config.yaml
train_examples: 61250
encoder_bias: "none"
encoder_moe_every: 1
encoder_experts_per_token: 2
encoder_patch_size: [8, 8]
decoder_norm: "layernorm"
decoder_head_dim: 32
decoder_drop_path: 0.15
decoder_tie_embeddings: false
residual_init: "none"
lr: 0.00082
decay_fraction: 0.4
Rows from block 3 of the image encoder of a small image captioner, named by matrix and row number. Rows with one number within an expert belong to one neuron, the router's apart. Each number is 128 + 32 x the weight over its row's rms, rounded and kept within 0 to 255. All counts start at 0. Numbers have three digits each.
After each expert's rows are labels from the 100 images, of 14976, where the router gives the expert most weight on average: "patch colour" is the nearest of a few named colours to the mean colour under the peak. Only what is clearly more common there than usual is listed. The data: simulated grey scan slices of phantoms with and without marks. In brackets: how many of the 100.
# router: router (encoder.blocks.3.mlp.router.weight, 32x256), inputs 192-255
# gate: expert gate (encoder.blocks.3.mlp.gate, 32x64x256), inputs 192-255
# up: expert up (encoder.blocks.3.mlp.up, 32x64x256), inputs 192-255
# down: expert down (encoder.blocks.3.mlp.down, 32x256x64, transposed), outputs 192-255

# expert 17
router.17:092089144101114128037094072102101141125102080111114159122119099080139168112125163094165101140114092151153132135116076131109186095147085187099111148127110125090163149162154219137118110169096135
gate.0:153074088137108104170119095071152147158132077119150144099128197102183058141129173084175093135143143098130108140129221123167101078169076105131104135162152144092078083070155167151149135146071170
up.0:129120162160126112155133112111106126132118094118157104113127117110158105106147126063072122065139194126103078121076183128115114131206084133177132131168108145097120057134189149145154109109095148
down.0:128118145140155097144122142167077100158090124123100183125100079067106142203177131151107127149126098080162148136165109133096153180100098136096104140060128188118132188114142103121082132097183134
gate.1:123111135162112125115137089141156151062151160129059062105137142148140075150157096142148149104055083139108117143107145125126114126079127169095168120154113154115185112126113149097142129143176133
up.1:067083138119089165134116149108132089095205097117104080067172140101144118154138129153164140118083127166139144158109109159087118108149131145140216212103125182188131101164104133155154120152121128
down.1:085075131093158144118086127175119113108133084110067113125136123054196129097109120121155198130167167122151181111178044193133123152175111142093130122142100127155143093126125072087118091127132118
gate.2:119154064178062170106126130124138160125134098108114136130116107083147163115137138084158160171152125108102136133089118084133113076182147161110063111158123083080087058106216194128164101091098086
up.2:141122110107145122164092113084118172079157165131084139140122105092110146118147136151139078128132089062122175123082106060132112068171183190101087136149139145099124099149170136113179117110107085
down.2:140083132152148042174129122073176176120112164135104100127065196121141084078129179107113187129129161126124109137081075148191165089134157121150172144119151105123122106150169138158149044097089170
gate.3:111167172103171127110095169176137115111089154168116171084143089158051140190125101095117136152143178104151175093154109146120064155110143177131088116088107135078118142135151141081092158083114133
up.3:172086118132126143133116120052138097126199104118136091156173130144156150137115122143133088086096097123134106180133116089134156061157106083114151137187074120154122149069124093192160127179164138
down.3:156081140113124170115106095111114194144138143156070121173113168148126156152097117128160112153117085091124117132115166133170177146081113198086191112091082168155090085139157085138091144164144128
gate.4:118157150174112147067168150167065138130126133157101104130137076107119164136138136114187111145150110203159106093063115092097156100163132146150122122137111100067182119038202151177167191110104147
up.4:104134176101184175176108133126158103175084129110131136153138162115203134095154119125143137157108153083084149167097111199130164115100202117090123148061122073169087194184056115128130092146154137
down.4:153171132120121136124145154138180146117145145172106158113172130116137181204085120157175103121093119134080101123128058062118136125185110049137134102140120140082133157177089112116097155150114101
gate.5:097108160103103064155127135131064104130148124119109085147138135153176151154123152141112102138100150124131104127078129088059091142126103140167143067142094097144145085133134111094185193121067143
up.5:151129163122139029140151152147157100066133190126117144130156116179101119188111092131073137145137138120107156096122160096085113143103160090099145178080146152188207087131135112109111143122101119
down.5:101149129128142125129108073140130145078087160082154163172168224154097138107129072158166122121180142079154141160166150099093128118160145154151146133181081162150135097078136155162146146064144068
gate.6:096143151075136135151177120105205106139127102125125084123103135134166101109134124183075023139103135173091157139129162129085084208140146152146057093080123165105113137084168133114127172164152103
up.6:158120184059133093123125105117146155106171109180115106136086115169045082126114108136134090169170149144102116165131170088115098118119093156155157085155101128139134072147145131136140171099099109
down.6:084120107082103156086141150174091124165092143126139144134147140120180136103185103171122140134119172140118150067173107156107146130180092197130142164152130178110140072064069092082170106097135045
patch colour: grey (95)

# expert 30
router.30:109115132192128125128131152073063158145121144156094119160118101125129111118162136181135116143132106108172065141139181125086115106148104119082206132090170149151114177076129151146128151197179114
gate.0:111112152065168115079118121135178096139145153126147090117167107106138144091115125136197127104113154156120133121194120101140066135112167115161126187174055121145110068185113081133132142145181136
up.0:133109119092115159098148101153133139150172105157124130149144130106144147172127118162128083077110157120114089143121029084136155069160179108138176175140136114141091118089165131155184107142120100
down.0:133078132182151207088142086149086154079083122113145120129113150165126108189123142171065101127187157082176138097177170084117143175140107184125140098092141151179113166087132186146159151158111087
gate.1:186106154115130122106156152128162127098098107149136141126115147148107111060096125101142139138161123118091156094085115073111166129156144141176107137114120148078114136090133115118111074124093120
up.1:156095114164137124157115126122070094152154124056112098157135096066123183153174076091172179101122145103168157125133140116094126086128146156153158138085110171132191146116063124087147106160182123
down.1:124136174075154090052150130149109123086130128137097153152107130141100116135128117188073068098183048135169138138118121127129112145066082098063187061085118163215128138130179086093172121117124153
gate.2:160134130095084072148154100097162133156173140121131053138135121084169155074137099126124089128163137122046128122141114069115178088123131099147125153139118114112106101112134123211167132159099073
up.2:105192102175141227120158121120099125138097155105180130105106121073147180131142125149092151089153100118123119072183104123126076112058128134123114100141123126105158134181114095125073129081131143
down.2:129115158115107146132099162125065122114075095115167092122090116114147144182138135104106077115086119187156164124165126142137168162093129090128102141145199112151077147164186154151095184115131147
gate.3:074125118114156156113158106179140083134191085089109090073123091107167158131158057103157202082159144189137074144124086134144142202127138060135137156126099118162135130148133050089128159142123137
up.3:091114125073137180128130086140100119110142102072094105093145066146163175086147058088155200121138160172155100137091125175111115159159144083135173146106161174146083161147124054088129163157085147
down.3:091149128105169151057125116120175108129130092107132145045153180101146180117160138097155128152060193171129169129151110135151085092147158132105080138124089039117113179148109166074117103114115133
gate.4:124161124146175174148103163113069135156089148185094147139160103164160111051147122136137090131095114097118141140110180151136109163137129166129120114095139090087121173103116127086097123147137121
up.4:080196095144151122127084139080059131166123153157118125133166104156150110098140107139088099127080139114126122129114162124106117130145133138158123099045175125095121174097134128078130118111142123
down.4:112114141136138154098099128194135118153097132169108121146129158079134080196150153090115092160125172127101138141138182168073167135155111140141169097143110151097126082069149146136126146168136081
gate.5:086121186082157117142138060111137124100124134153124139087136167169133129067131159138109132176124147167085075136116184123162082096118127046206115118114136136111104119125130104177060177117107154
up.5:094121169137126100143142171136121101123124148147157144124149157118168114089107168085098151173101090168157129158107212125125146065140118092201127106098171126090125161131153159186151124124125150
down.5:075158120199132113116196141113141135133171161148103071098114104099098160168120060096119154086183101169180138145121105094161112135107178158127133121200113119114144136128103145118090139170176153
gate.6:172139197102092099110092120119120053114134156076120127099129161158111152114123103125167112105174097189088132122170159068143092145114116157202106178137117162152100104159132096133103164178100124
up.6:191143116123125063145116134041080121130161145137126108186113139174113081116130127082142181157126120108126131139074091125063138150126105153148126113136114175117167157166150127181184110087149087
down.6:152103133109102082176156098145141141146068104136089117182096144187096100074141159129119105102187148106144114163132161148141078108122094168107135168159142099135130149149157146158154106124125125
patch colour: black (98)

# expert 6
router.6:159156187087123115121135084168125106173073201146137151194132166183099159090132144173175074181157114128098096112082199120120148131108141173122109171122119126112093080131172161123120145112132107
gate.0:075173151119083130122133114169092087113095104087103086089183101133153128164101138066176168155144176187161193106133138181100081137179096111171118165141053085106117172146113130099096160123171170
up.0:127133088130116145091149174095201152127147129131096118097150175136141158164141117138102149087157182125083098127116126187086138101214138080198120139109085105093082146141113172119147138163138120
down.0:074104099150111112090160070128140159128142115141132134115139123128149166171169119088148165121107173165078185106142152180128109169156102115176133096094078108141093131043056157108154129156117087
gate.1:229111107138087136151209135113131095171090143105150097148055194190152127091100155109111078146136138134147153102171115065141126127128159157107108133184144108102117055117173151142169155116173114
up.1:088168125109140145112091162133126138125154117153132158149202094066101124076118137114082172197093116141098127138125113167117150119127097081138161116017148154115108162156087119115088127157077147
down.1:142101132106096133079096140199160100133193150143107162163172143113109129117148128186146094135142073092181142066149122186109184142134060134099153208130140141139143095109157059147190123107158135
gate.2:155100094122097147112152097145163088162220107104082067119123157193170208129166073115145101067167170158149168092129131183118121128167105130080150138093091080158080107109136144150133131109142142
up.2:184108147095153090146065128104159169120065200148110148195116133184131094144146107155118094160131103110112130086128129063172153155144136126136143098129104134160120110113105160172090145084113101
down.2:142094117086163108098140063149120063177113136078170128114108111120117122185088162161156114127133108126149144170123139136217135171133118126128164157136168121149162149173116144097153071077133167
gate.3:149150122136117085159105159145107164169095220155109123175106192147071107119136155142148098162192089094118091092071178078138189125082126187110166113088178139108148103144161117133148089120125133
up.3:122086129120110188102146120114135091081162067108152134093127050112153153140132090109123158104046130171135169138197070151111085147183111077154131141146115157130128125101083122148115156102102095
down.3:169132127089128120141143122170129117149133122132141097113109039117131153101078139182144093120102106167114126139150106145117110163147122099160112147119170181132148110140180113117161162121124103
gate.4:120125066153112143077169114113187116152133158104113088107154164132186137141154084064160204107120157125111118155133130090078124105191169087192115143116052052157034127142112167088150095158152130
up.4:104151098181116145091135142186161059162108103084136108095097159117160175135157138076186205138067156119143195113154070147098103184195138124156120176151078138102121151137102142076155088128124156
down.4:092116070120157131120050141142134136115144152144128141114124137134153121222217111164091176119116116149099122116161178118106089084111097178157117147067108130076118129044134143132139156160164100
gate.5:148190144112123158089151093097129118141066158098040149146191133116137114130124112119116114136182115091112136143073132076130140156115106189093063116138168124103060150149114104098114114122154135
up.5:177085057159088123152160131130169179081150131158147108168092108124137072150109143170099084102172097094172109144163140171170143119080125126103167115131133115158132124070162102115097132106149204
down.5:170157120156143068109059160176132081155110131131143172176181154095107164146138074134110127148104124145155191097160126154117116174152134128088110120129102065159087169134089101110124125093114117
gate.6:161109148107097115101113092158125112084121129156065136144125056178129098104102090161105066133124100097085148112137196118128115149105142151103107078165106125152135070163133114112125156140112149
up.6:072157099152159149136090128135103151231142111096172134067199218075121118125093158076150167140152150112131083143125097147126145157158098117155126085102108111184110137146109158135118126109129105
down.6:159145146101140122136141161118124134102103134165174122126095096101145157093116109128154143160102135140121107144090154121121114103089146165190142131150127118107114190117123071116120081093129150
patch colour: grey (100)

# expert 14
router.14:144090148132113103171111100131136172072134113156110110163134130121175135109117134185151052166136139177101085169099136157138159164105156137087126143114107101129069094103083131104177176190114122
gate.0:146176087096191084140096106185152125134089141172156216088089128081184091129148076144133104077134134126114122083143103132096151133119167092150100118090153114141102150122137091137120109157136100
up.0:085155111091157088137143129115173162133077169163103184052087136105089078148179139111128100120167109133109078103162142146092108152153121131120103161107136186166129132135105051127116081161135067
down.0:108109163130109193137099177156071111108173142126143186120123180113169082157129136119083126146144142082126131098121107123117176132114201160060154110089139172150132128146128155085125186099120112
gate.1:119106113120102113148114100103109200091172140212121175173099121141175127126137112141121087102139090133119094117150133167209172098149079165113144101110186176134116094096074156162142117135124144
up.1:149121079131086121131105104131146179117138165125159155184095133089153134108130169170141047143105110094132076126133135113180107109171085165120116109151109172125097093117148174152150088123126133
down.1:091156179121134098080166180131089117147175128123182107067144096075115159126101157107160172140104073129174137095129126173100139123085117154118109117051102141175168123150148068146118120109118166
gate.2:140157073157122138119068124199146167121212112181107131158156105049153111133166125086102112166129081121108129107117168179087146153108126152087141102148087144126136110144136089110157120081168102
up.2:125136072111141178139043163177135115140076117106104128095165101118138134124123142151129133144092165074124167130126138179101134125140126181142098155124122104061063136159101105077124153081118145
down.2:108167145171116110146126053072154102132102146155100117132108135065096135155133168062185110128117105115154169102173105114129178188119122137141076131103198062069150165148108044146155077106130136
gate.3:129136131109141155087107123130147164113104081155107104097185091137113149099172111135189128119132080139089123139109114105094111205119127149117083070145122141096118136172117087145168146130152066
up.3:138122089102149111123133097175106186118136135102103199112150186151149145146086102130154078108139052144080119151145092120071147137137136139169111126078136162127121050178128122123066165182138088
down.3:147157185100139136132095138107191156120167137130138100125143127147166122114139145118083101136082114093144123104095108168069161079107141089128079114117070076170149104135100127143164128148150208
gate.4:191055081150102140174103099132116082103053130195162098166088129103113122131082109148105102069116142186151107135113105143149137096128156100098164162090192157105056088116065146134138180172135106
up.4:120084113112144152128145163148103130084117122140130092120147111114117127184089079079101125035177139091162139111098094144084134149132192129141093106131119109156059120100127107127100169113173115
down.4:148179178096094101160075119127133155173099122140135094135184150155095067127123148059147126122135108143137105122115131142127163156164174171119136161106150127137178116213105091071148139081116153
gate.5:088078100143147129117163165190116143141198105146162107141106085122152112184126160129218192042127118141155095138142105141120094116095094134132143173152142143154126143107135121100136076144104084
up.5:111078123125153143091067163175138125095092082096142146091194111125181108149100081183178101099127139138205121093187098141091113100080096156124128196127089131112182093165137156119160096193172083
down.5:150113135126084105206179085129156119110126123133136157121125129122149146190111103079141191208162127142119164192174141104099066162151091166143068117127125093201158108167159151110074101111103158
gate.6:088174133136169150107107145210107153126054118147112133096128130070144152133134149092147120105159108123133122135110134097133128160108139078168102135193146096054079161146202113110110103093098141
up.6:176118096110143099124143155067095085154144164097137145179130172110081119148142088149146131113078121151154136114137121159103119097149138111148180125074113139193114142117035160106179114170141081
down.6:095162158090162101108114165116082032083117097122089149157135139131093126159126085143142156135138104147155173135173166177115118161071145143097210062084102095090138150112105126096142126137177125
patch colour: black (100)

# expert 0
router.0:163113131120106128140119160138089121106154164157094141173100170145135113122077168144123088141089123115156058171056111158120159094069129088120159141144140153163163167147146054090151155101090214
gate.0:131109115093144158145112057121096138112091077103139148197100117104095153129151162150113125157093094095123157136115078082100181080106120120093134144123192188130149128151144079112108129109116092
up.0:112178152088195129157118097137172165079098126160115135110172132097120096079096151179082077099146138121125096148083106116155145115085117120080125124165168126124121088158180063081095128074124164
down.0:127058069161110201171175111099181162133186091105118113148089181149121131151170128165154147117255142107130122064115101201145132086138155105123136117127116068105126103083095166193170127200125114
gate.1:103143094075156120102126157130112100112147107124113084139092112182126128194112109087126135155096154118147177157193101136105106142154134133165149184191086136100116142166131097142154120155195098
up.1:119141159085156104082128136117108121146054113128109177081165165068130136095125176129128110097143157144196110104087102157109137137121097154065058136067156127146126176150141156118066165085151160
down.1:135179160141168136102106171133121106107094135139084149118139122093133140081095167107132125132124133146167137141094106147123143112097147113141122129170120110128091187186139095096147112132121134
gate.2:158141106106169099147122177172106135145150144136112149121167119149102118126172092114132096184134121111075142138140115129072188124160096148161132165083118113184135142162134143124116069152086111
up.2:139148154163101166169145098122129167156153127091184087168095116103100130122149104145195123056163137098113152097156147137117082133112176122057079122152171156074137113152141090118120117076107095
down.2:133185125159151102142126161112044104106157138142155146070124131116140093149093139120125116136111119097157191131127160108129121076185113086194035151127161129113110133190163195128069104130167189
gate.3:173153096114134107104113106205146133114138103122104123101157080165121141099112131091175122085157103147085168137218163135118073143141124124179109199149096113096079043123132105175173104125140085
up.3:109175116216134135092211147055118126155117143047148095100117132091072091143101099108134142169133131121146074171167164138130125100140109173133118126086154167146097145141167135126089088177140193
down.3:121133163109077128070160167129093152133161001164066135163111110117167145041146105096131169109119174142100128124141131157139076123174139083190187080094100088132139083100156108128131081147106112
gate.4:099117198104133149131201132187156155132148120112095090175102128191095116183103075083144167135138148093089160167150144142103108145112191145118136112134109087133105156154106079130186117189162096
up.4:071106127124167125139127103129181128096077080140107148064178146095161104145131189158116107118130140122125096115092092135145126133121066140062094103094153097160143148112155133097052167109118146
down.4:122142171103141092063106113196130091124143126162128157161134179074136117140110172146102128135066113159179157138099120146169121152134154151145103176106139122159158177162184081112092119141178139
gate.5:157138016105085151125115124156117150159114158162096134151121093077180161071177152153099178138139136089088158133145064122101151094209100104177137167118133155129109068083142121121147144114089089
up.5:192126079178046139137143134091132123164166082143128083116048093134102127080103102095101173152120131150140089096168150105129054140151164142170100088152122120091139083106130140187150126158118153
down.5:230133151111146110100089212160066101118137087139122146129136118130164123120118127099065148100053148176138120115169105178147159161121110145101141096144134120152132119138145095108097124103100106
gate.6:100092119183134130133103107109110141145117170173139159126138081164162054089099081192184054145141122099134143125111095064158126155050095169127071087104170147144200051144098055133131111103180129
up.6:060095163158141130159161092104164165080129144142091136164063111123079052131083092151120118124174128109126162117158104052182150085067139149142074116156126132164147095120158140198149096128154115
down.6:114054103162123100108130187112162179122061115126191092102104128179165150128137117149083122056206145138140120125153111193102167120142145125066208172167173118138116110157075133101134094116167095
patch colour: grey (83)

# expert 24
router.24:164100154115115045080070071118127108114078092129161163144117135176119117112141165149147059122153135087099143111092189133118106067163097143083151157142063070142132105085109114129164143092107140
gate.0:105119110124176130190084140200139091111121136205039118101172115150191136128149121168150079148105166136070198073111115103129121167188186072149117140104147146189149138128096104119175133140115148
up.0:188123081134118169132139198119122127131161092126129117111100082117117084117072168119161214061109137169145097116175115127095128102216122134163121087099077132120101147091129122155150137151137110
down.0:168114103153080122125127157138116135139107204098088141121083085086141084113127113152124122158094141114076139107129120133102158129139104121126149088158182180099105162118113198126094140097107069
gate.1:116155117127132160125146125150172128132129093111205155115116120174102115158119104093199124100150162140140126108138161117110104104153105134103136100133050105093098100075175122152120127096181123
up.1:104170105108088107132088088127177105120107094152136117131136065115128109149133140086186165116089117152157173122140149156075130141130084104139107128147104112105091072112182082175112124147148154
down.1:142141146102168060126121140095132157164198187129137126138163121132147130126088173112138161097157096101142097173095119207152190123108194087110154150083147125099098156129140083138126111144114101
gate.2:120179123175084148137105148111118101127100082108113089082187076159163155157129112045122141134103138173165208083196174105140090127148051222133104182150117064141142126148111174133079144063139144
up.2:092136067154131146159146147142189149080075140165185156076150160137172062134112138145089135084155156106138158109123108152098136133154108147141123130124103089150089137123110128166141083130195120
down.2:205137088099186135091157142142154126176098145137121134141110155100079106122134123199097076035146112152151150135172203145160136195119123106132149164146132168076126139121103104136118174048139109
gate.3:104125159127174116062158096187088116170147132101151106134067117108160163118142149187129156165131089199179089149157147125144171096092098182148093111081125157110130093193162137144102104169191095
up.3:085127144152122145158093129150146128082103104103148118094173129097164174112124091122099157165123162126121194092132071117095153139127143137129090182174082147160115220143061108156165102188129135
down.3:162107153116063145141154168124119108126119058109118084164130120149151102164152130081130197178144118099165106162142125158131103132134133031193140118088106166145108160140171160113147126153168169
gate.4:057157157119147133189090151119149172117186168179119147111138145114134084147154114134161108090156156149145090117122103177090194099158174077173143125123166178132087108102152109193188119126130133
up.4:096130158108135119129159160193123158109165154186184133116112119156171063123123143129153095084128160140129093137097102083131132103191147132173104156168154146122146127137199134155157164109145185
down.4:113117138115196115093167158148075146167131144164160129146156149110119107120121147115099170125106125125144159099158159141121130158097150145142157162163222148140146092132104126134121145103167164
gate.5:136119124149106142130072150113079124125157126096100091106162122099170147124115078062166123192067092149123080122083097135123125147132115150112164123106154155144131184222078152093157130126139121
up.5:163104081174093122157116166078122101129163119116165076079123121092141131134111104070164202136102128130160136136130130115164125126138068111149144137159129130105130132157096134115133140142128114
down.5:129085106099142112110103063149089172152096157105140117124174146070099090152099146141174109073136075113149133162118136170071147151172110143110147119153150159097106099072092113112126147142151088
gate.6:119088142143112102180204075131132132140079175237116124120103150127142086118168153119059167153179114124134084083124113079155111149182112109148124148101135058164111138112131098108062150062116142
up.6:118108164087128155129128128127137146177151115168131111144158120098128130083080157121110168156076147112105112137102120169104149178131151053102185090114122167130122130113171139168137073111076114
down.6:147088151134039131191107057125137162094157096129128125172179158152106114090134149140168077165160150089080146147091131072189094100144102127157188126083165142171124150072123087115124110096147125
patch colour: grey (97)

# expert 22
router.22:131117159136074114160184124090113103160159110057162080120097130139133153126121110098186148124155160122131112131130172108136139151150095140134158093085106092150094134117106167152175173150157120
gate.0:124124157118109126120127057129137109076135112182122119088111119173133093119124107165138078163121164078138134139109144091122141133139112171089124144140146095133140133078166091143083120135117173
up.0:171142147141168113188129130135131104177075140074092123163148116098062211105111090122103144101188124141099131079079104139168096095106136132116106043088135120080169182160087120085064137098067099
down.0:171127114160155129101090164130088116067145149108173150099189144121068079160086079120094144163111136146083139149128137112125136175080095179074123093065108058100092129248093174145116087134087143
gate.1:112149109081152104061141150111149115081171158149180126164135100077098142166162128138151134042143081161167151138155026102106146151183159111121144138129091118135129135161118083143156032170164064
up.1:141098149170131146215151062128194187136122123144044132077121180151112070118113081112110120112157147074060103095108161189137091135120118090113117143179137080143140109093151142100074159137113130
down.1:097152152060128118099188099169119093068151074093128103073157066162153180184085065116165118098113152151130125172135123078078128115142137132092091135171041125118101182131133104114124173139123086
gate.2:051130164136116182103165148114134105166154052101165134082076119142125105138065088128124138105117106167172198087157097160159114140108090090144080108142143188129115162143127169189112165129199113
up.2:149154085117122065183115142148160158094133185160134135189157144114131135148172149157173122165140128127120075170072136061089158113154200151112160170077126113129114118125149076098131090116126127
down.2:170094068193084112119146128104098119086114121065097104169169089147088132140136049116161154093192091097108152093094156123091122138098103163094165141126060131113104140123057137111119098174156109
gate.3:142114154106100104131103116145094131079118142073134129202169123123114176127093143111158142143081141109153079169091171130111115137124134136095178119137135170155129144144101155088169077120089082
up.3:080170078147175174094124120184151150165124171154104152118095118109148152131163166118163103083143116144133129097165123119106118079133177162128083158100112139057081094105159142131135143125164157
down.3:113134109173132112125164129041112163147178131149142071156134104160100128089122138077161134110155131131144113087143100091151159128100117116159159109088168128103095129109149090149103118116177143
gate.4:095113116155095184112018128143156175134082185174084189130188122101161121154131159141118122147171161066113130135091147175071119119118127155107075125171129086130152062116127111100116163084075145
up.4:115104157122132147096119079130171134077102099133109134040098113145127125109113141113094128090146165076164080126107105098148110094066111126115102128178139125112125198102152155174184108124139165
down.4:125137094143114119102189096066144115125164161171183152096088177176058078101094189110142117084151136163157130097136146072101120148104094156071150157219118119132093129117149161130170092074171100
gate.5:157127086143140176151171096123185196085122178161090116112104136096177157162202132139088088130177101091073131126125138109111143136210187094132095145155192137093128077093136129108102085130113132
up.5:130139122110138094101099192168095107107167150146116159181153131145088117152088122169170142153128117155157149127122132119061127138089176114110179135109095158150142154160135060113159129114170096
down.5:095099149105121153106103078135156146110094072141182170144133085082146162108144217188095112171145098098121107159107134121173104085136143132126109172153197152143114104142170124088147153137118088
gate.6:171135081197114085153175104144150154093155145143111156150126111168127113160100074161136099123159084087104112125127128191105132111130166091116147156151126156136191100107148083094141144151081108
up.6:135097167078101098180093146120111078054152119127166129156143098126197122099127126201138106143088083097109103215065148104086160112099143159073166172086120138150207095096162080136149149093130118
down.6:147143210149144147145124143161136168151108176127103152116133159091179136091120169122126132173113125126091129090186119144142118176099080107176067056105176130151170139161136122183060162114162107
patch colour: grey (78)

# expert 10
router.10:120087155158125078146112073089141141176097135144097151131203111147117143132156113171112073132174107128168096151100130146097165095185139118130114132135101059104132090077115162145160106124135162
gate.0:165195114099073110142139143126097119098091201190139150201107092130154107144074109130104060150088111084064134208157195099135154150119166151118132119120162135039079118054121134079091164130157102
up.0:171131169091165152121153097155174139125110143106102146128145127153143160214128102126086111076154053142064128166168157095170146098105145142168121152173136128122141168141108090024065161173159087
down.0:159108155165091136176151131074086108127120194135130055115135130130146097126146073166145070091161143118160156097167121096145090145124139171146133081160144146183174157095146089078149122090099129
gate.1:212146136151140080219128206122098112128130179128121076119170208143115141150126120054122133124130134151119132146121138154085079122142174080141079167126127110132209103152156125141128173112144174
up.1:164137124147035128177123174139113102089145131121095075138126196172150128187104092103172103150154101082135135134107118190073135098104153117101150157141116187144180079140114140142180112176124182
down.1:148138158091137123063157137140091129077125117146063099152172077159109070092123104159094082124147146041115176082109141175133210133123102159078159104182164120113158167127133108086127160118147109
gate.2:134153117103138178145132107139121120112123121171146103087166145137162153109130176156174042131147101137117122144093151128102100106150095169147066201139159109100093120142122092134147167159134170
up.2:090112089086105126181177122100131119114139105139120128184192101143107158132120084111125193172106140118116102153069136138061108148147158138100135098186118114102102120112146104058131180144108160
down.2:123087111174139184142143135085128048134163101135116163058123151098093112127126135132162130133137147123116093158149136057116174097100167129066065109113131147147112162113134112172142174105161129
gate.3:141194120117140166178129138150115113111150121137045134066113097113187171130143119099136117115163079094128187130139102098093114139090171159130105134173101084106129156171076083082136103152151125
up.3:081096217115177095148135157073143133069150130124101136185123151121088083162110147148092137105152183107125102121097151091157085081130144139105151101195141132170123102152111139134169105110102136
down.3:133140133081162139133103091095118114107149175136121142172121103139125127135084100101189132098103137128112126074124138103134153210175102134179186094154112163037151138165151131154080102122104148
gate.4:144129122111134093153162156105143160093151133104137060158120119082131146159184114101143111115143099113124131141084120055175136125070206174118109139207108168103156139142125103152143110121119120
up.4:139170125081115078136075139097154209151089157126123134115123107121098096145123161170154131120164146100120138155152150109101143100093130208094100136188167091112062119161141196125145116073163135
down.4:127146124186118131134144105091170195121112162133141085089146100124161179122147120097181126167178131149100122148177132151150157180145128129201169072122126159134183130106116132163084078099100166
gate.5:088163113108122134174086139148130150143141126150138117091148088135125105120024111090123118134108156110102156128167138102137165198097103133139060109117132121054099141159134127159110153075116133
up.5:104166081101116158106116164172067119172165141110130130132124129092140160107150121158127128126171124154129163089178127201117144168129101135146131148071141166139087161105108177130123078148146051
down.5:155138139154189139217114150119112086174157155126134140143146145149113132124185120121153163145107104103075134121051095128157145113151139151151058129104110141141119152079148108118140051139149146
gate.6:127134136080151062060166129157167173114128044109127132148144094184106115125110112135121102104152085117115097135105123140152161079076085137092072170181118111121081101146131016133123130121139131
up.6:100146096110123126143135127121090079129117187118131094123100123130063113180131126132121125114127114149128144098135180122181144197159157098165158106166146150121140109149115118117088153147124074
down.6:162158174060078097154133137136148089141129137125079158097079158135115141154133150064085121125103138175114168130098146171116131208114173159123115116114161099150104119113109092129125119160181154
patch colour: grey (86)